From a checkpoint of a small segmentation model.
Model: 48-pixel images, arch unet, norm layernorm, activation gelu, widths [96, 192, 384].
Training: muon at rate 0.0035, batches of 256, held-out accuracy 98%.
Data: trained on larger renderings of crowded toy scenes, 22605 training examples, 149.5 epochs.
Rows from block 5 of a small segmentation model, named by matrix and row number. Each number is 128 + 24 x the weight over its row's rms, rounded and kept within 0 to 255. All counts start at 0. Numbers have three digits each.
After each channel's rows are labels from the 100 images, of 14848, where the channel reaches its highest value: "peak on" is the class under the peak. Only what is clearly more common there than usual is listed. The data: larger renderings of crowded toy scenes. In brackets: how many of the 100.
# conv: 3x3 conv (model.mid.1.conv.weight, 384x384x3x3, each kernel summed), inputs 128-255

conv.44:195132103157106126154110074145102117089130123110094131138072107096127102157149156135162143142160152106139075092132112125144122113152104119105108121156123101110082115113100138130136129093140151135105096149138108116108155130151092123142142093131103133121075096115106115125162097138127073136145145095114132117102140135156124159126141199140110101132150113147124141116117144110097134112119
peak on: bottle (43)

conv.206:155148083111121173118087179106127141119161130143133145145149097125115109025115112147091124109138146115146136139123124154120132132116113155046162117121125119098103122151104117130119148086161120107117094076123119093136128108146104090131137087146150172117120134158062150119120123111144108133133111142169100100113131092134119179115102107118114145150165139131138109113124123102095117134124
peak on: airplane (74)

conv.179:140121110138152110097113172127124095156126129115172153114118149120137177117126150190133118080102100106106114138155145139119088150190139111157162125158140140099136117122128136162106111106108152155132105101122137173064134126086152076144088137089143126102078132160117112134131122124191123125148145104111169102138133156084144099136152135125130144164104090141162169127141099104147125194134
peak on: sofa (26)

conv.177:139131153119143159177077123120142117130122114117106151122077128139125146099073112098120107098073095146102120128133139184127093123138099135074114151118130095114094139120147113123131149131104109116142131105158116100139110151104119101114123110139127098109091121111123085121091128120109119146105114095188120121108147129190133104093126156138131090148134105169082125129134121160161123116116
peak on: umbrella (33)

conv.284:153148088145105117131118148103114121124181119145142118118119126083120124164109125111128110119129120087142152124122116180145089116136100159064146037116137194120087093133131142118147152082072117122116114112113121116139150111131128179106119108142099135114109117176136121134172118096086141091137118136131117107131110098088133153126194128122140110119129089134154156143111128113126098136140
peak on: house (72)

conv.217:141131132136160094140169047091113122119113121109104160070112099132159175103079097130137101146144110139126102129127137139123101133149112132111151157127120126119144107131126116129089102077140153141107125170134104118108115135145122111115151170143193120101086123107085164114167127128082137095129095153137126107127129140111127174139105159144092086179142145130094129133132161147131113174126
peak on: arch (54)

conv.32:122107149142135109118145102151152101114105137118112165163081164145117132106183102116162140114137099114103116153087139129137095168141140193116107111119125135145128142111118114154144102087135137115121144080131113136123122159128132112109139102127127173117155138107112138111174125125139121112145119131118102126119085104125092123106151091124127157138118127108130123106125161096102117108118
peak on: sofa (51); house (35)

conv.380:135096148120122118101157109091122099134117129137126094095109160104137140125133118150128119129097122114130087092108135144119151148122112115048114145189118098126127127109103109180122139127112186128109113136109109051074142103141139138138110141168150191105149154113160115139146141082126137127136117115149120129139128093118122121131118149132133124130150113083112122187180121163135138117098
peak on: barrel (76)

conv.372:074120128096116090130113148129146123080122099195157148071074121113111142109122116081105124138094075100124139092116146140139157129088107115041133135095148111111076137108167120110115106137159136119088172114079120131148149144135103129123147124143166097123142143094156124123144154137129138143099133125111124168199115106153143137113129115101153138132140126116112167131121120103103127113113
peak on: table (70)

conv.146:157135174129083121126113106120118113070143127152120121144172111124136129150166143088083129094142135115130127115103078110096190164123173133157146128141122110102177116091123120140080124105133142150120148127138138161128114125128130108100155133144075157076133078145116117112164120124099134137088129131149121158159143096121152102101110102128119143156104063069133085141080142107136155106103
peak on: barrel (62)

conv.202:105082149136137098136137059140134158130067138111139137115137115119108105154172113144072118091122099107096119144143116122113121108112116172103102172124114118125133137105121126169093158108152119136132087133158111115114148144137139091162132128131121165114137119113098119146103128124115151133126107074117135119168123204147147141157163103152185111121116159140158152097126147160122123092139
peak on: mushroom (57)

conv.313:106103182141132135110083105152144159076110127140116112081093097137106117125135098109111122117067130136116125115097102127101100107123108130067141111136118107119122125082146118096170123078107140113125115106131082136160164165096115078132117130110099131093078165170140148132132088129093123161103119159148095146134117128144129128106101100122104164147103139105075107128129144107107152130102
peak on: mushroom (99)

conv.276:156125113117119113090143112132117119098160126132149108118079142113097135117119149095109127144133142148135127132133109112103095099133135118061121121117115096118117112075122161160095124122167170124095166107137154145162131113138123145142096134081094176085123152109098163116158103143153095112111110120116158072100098140126088166113091177147088095112161176084126093115138129146131146171100
peak on: candle (44)

conv.221:152143097130121103119120128152113111115127132134109115100119123122135155112140138134107150110129157118155120127134157127106106130125121183069121066110116124118156104148086107112110165112138106116106111133096110128098139073093087089119113114155121109135102113127097109132121085135115123135137135140125107162125098098095117131143112166098109166121145097121170108114092106146179122109080
peak on: pine (70)

conv.225:141141162119153125148162106159079161124141124140135161151162122112108098044144113091132123136120138094095162096150109099132129110120107121075140133091099143118076112110189125078101106113123125124080098114134142110148129130127116169123135122140123104149083135145111165124136088121141114127168113131130150086109120118149125161141100100106128118175114140104149084078120096084119106140124
peak on: house (32); umbrella (25)

conv.17:138087152117107144158150123106111104146132126157123128135140143123124082090117125136152114100135157136181127116118176132132054112131145133076123096095092116077134110160164130094100142136120133117130192125101137121110178116120148131141170102146086105136124135112129103096132112107138140121191117146108086155085144115122093128159122089110168097076151142134131128096121101143120104117119
peak on: mushroom (25)

conv.153:141116156124133108098104115163117150132078111098111096138146152149163144027112108100126144119079145121141109124135111124123104104119126101063135156103108112083153109115141120101110183146133107127096123143129138091104121120163143192106122080155133095129151132107063125170101103134110127126120123117163099126132115102135106121132129146122103104060174124115096138098161111097099141136148
peak on: umbrella (26)

conv.12:154121163156115125146178099169097093131128102085116144112160133128120114079110119059057126139104081114150168140145120147135105101117106133094088107064115121129126109115128102153092116149105111129127084124137130148123155139124145091101105145089116078090097108163111093117162130119142119100133099121152122137106128120113107120134116046115097099145144147132140070095125134093122115131100
peak on: house (50); arch (29)

conv.310:150108134130139114133176123158114138073083129128134102071112133107100129099089097133116125127144141058162104126143154168098085129130111134057143134141114149084104131116107111122116071131104142108117137126086131111152135117159147147135141107141129111088144147122105095119157109115096122165150093144148114142119106138163136169128128089124124099134115127110137148114161112127106103136104
peak on: arch (49)

conv.322:152125131117116119175119125175116128131092116108113133144115121121109105075099105125106117134083155115093125139128145088123168157151124134105120096116108146096106128124084125137145120100121149135120121154154117133097125127133157147103130077127146110127146130104098095118092118123129130120167143139090126064142135074104133154128100110099117122093151130112133111149103103096087088093122
peak on: truck (44)

conv.136:119105133090085137144189075144092112127147111095100108135083157142117113082098140112085114147138103130132136103136140147131115157135091120148135097077119163109111108089135133174156122142132122110119148147132112089106096130146113157142111121165135107114147144158066095123163100102138122131132098105127092149107128095125141141153131148127129090130119178131128135106121123069117106089138
peak on: house (62)

conv.273:113114125117115112117154108173151146125155127128139095113164126130087090118107170133125124130149078115167144113127107130106172119095132144131136088091114122156111117183118133128106120108129162147150153121124142132099112151137101135103135103108075101166148098111082140113157161125160163139109129138157142136118139143122132119111175075122123097142163143112124187177088110109125146111110
peak on: sofa (35)

conv.250:139151147096123119116110085100100148129131118115120082106096108098109138137127139093139118108122144137156096116142109155117118086134113070088154107077109129113100118164133135138093133096089096118124122118100117122123109096107135122130171134117116174117126138108133132112119093132106075127102130110099150131129154147095163135135138172131086125090127114139139150116118157136077149084104
peak on: dumbbell (33)

conv.39:115108124095095102122098081137125132148071078112132132139110111136124120106109102131134161100137136151087105140124126115125131127115116099080137087078138126106114132106098116141155102098140138125145125111139135081141142138121124122136156119151094116101106153118114131134091152113059111122116137153110098093125127114099121112128104080113107140090151107116096150133125148126078114116130
peak on: truck (88)

conv.223:131139056086174141114084115109135097161151165159100124075115105117107130109118120065146125146101127104175129116147090152146094143105121100079100092146113113128094145150137113083120145061101105124125105138109148131107109109126137082135124117149068092158142122141123101115111111124137096098118115155119116074131117150174114127143122102121152166157159107136135164135103105117112120167135
peak on: candle (45)

conv.109:108120111122140101091111111110083143137138127144093115157096112150136106123111114091093112138130144127142128107102160085100129094131138140143121071097124100098078155089112133128093143139161202150153118105121143072102127094116106076092127149125135166145135100128089121137121128113103123121108115140169100162115140172079131119091106131106129151130164092092134112134102116122133110126120
peak on: barrel (64); pine (32)

conv.279:108125145146094107105107088092135068124133138150111126090153078091141124096174145140100144142078114139133137141104121118132111096088116091099146117122117133161111135121132131122111122134110128145133057118105122116142129113126136171095110108158144153121105177128173151111126157134113144139103126157098154127155120110101116115127167126114092135112087101103079078106109128109098104107134
peak on: table (28)

conv.274:159130118144113122141134099151130130092077108106131140124122147121141112134126154083103117124170152116137110110111121127109190102125116134101112136112146128118156138096074117146130099102155090087121126111126135121118068112121125123116178094092160166102114104136145091143104178131106134093099109189156129125172116077133118141122079113115146133097122125113095146124135147134103125162158
peak on: truck (56)

conv.271:138119214149132114169137159156130143075092091133124115134114148130155172135082110113123113137082152100104091106132122132132121091110078105090137182144124102070139106136129143133103130105144154117100084095110133108120139096144121108096124115108116134107124105122110161128112125128073116140169131123100127144106110098103129156108099140119131199122133127120097105129141139113137104123139
peak on: barrel (49); snowman (35)

conv.350:126122147153132128135107126077138138096135152109117080089140116108108102128156150120105128112177141143128075114101111147117106093132093145177095125143146124123157111129098142146165158138117092115126130145131138089113109120096107089121149160115150105162142149106179145127110121111127130091113118131108107070157122049105140170150128127106129166130141122137133140121140108117113127128128
peak on: umbrella (54)

conv.303:141118148108171111136091104096152114109132095134119110059104081126128135156131117118170131124162118109120144091146138086083109124106125151136109147106098116074117122107143139117131140118114073097125135124084109136088150119126130160127140131117077072099147108127146138093088113122142129150110113092156126131131117136113113144129147176114126095101129163109123142139144143138126112149099
peak on: mug (54)

conv.257:129122129123135113128139124094139124075115103112087094154109134146122097086081084118159119091157132118142097110141162124123133087107114081107128083109132160109115111088092140152118142104142088095107149126148119096094129096173132160140147133104171142133138118132106109117147117101097128139148116159098140103138155105114118116132114094131141100143109129106122086176137149111093148113169
peak on: dumbbell (30)

conv.31:103125127125101109098147136153135141092109133144125115130148158102093144117106124128142086126199115151091110103129150154114122084164103136124102178125153138123138154157108128135157124091129117098122123146122117112143107182162158100117122103087146114104132122137147106146094115120141143123108141165137078129150157117167134114156119172125126109144141138100111155133138144132162129118086
peak on: mug (44)

conv.59:142139157096170123110159056131075142122137128135112117114097141113109128062108113100172124141129155107145102138154133133102125117116107124076128137112115145080117133116136107067107142112128141125114103150117138130129132162172123130137138102105121112127075133184117136111135107123154169121101107118140112136124151139069099163137077130095119134142114111148133181117128099111048141099111
peak on: mushroom (46)

conv.88:095114162129167112109130059137113109137160123158110136144128117141107113142155093113159120131085132119134104129116066141085115176109098144170130109147092144166101075132172121157107125103119116106114164116137109124147132141118150112090121093103093122123099145107136147125114085115163134168127110138159110084104124141148158119102156102105111135110129114107126147132113079119118104120123
peak on: sofa (51)

conv.349:162112179127136147108152095159095096104128129105125128121102122137133114112109155107139113134143101122125146102104107122117099119127137118121126075088143119119132102123149128117138122148121102119117149108130141121166115116142110126152108112127135126124149108136107100138134147104076154112143122116163112134115097117076126118103109116123094066117134197162090171091119100159147107109127
peak on: house (88)

conv.62:142105095074149118136100145142113147080128154156126150106130132133114140120088123149090124123163145093136160118121125112174122093089105122117068088125119085113094108156137125120122116105119123124089125096106131141101142118102120139117094089104105115139135125156130098111106120142163117103136134136180072142117094079096127191109109049120115108194154138100146149112129087135099103123159
peak on: airplane (28)

conv.135:135126174153146102157136111125111067120168110134121129092142105146139128100072112125142111075102157104117120134108124124128102116082072169088108117143120103132115114134151106113136099054126098128153082124121128114108115131102145055092140091141115112072075108138152114142117125110087143108154104124136128104127146127106127135137133147124083125139144183104107107119156132139132098094155
peak on: mushroom (57)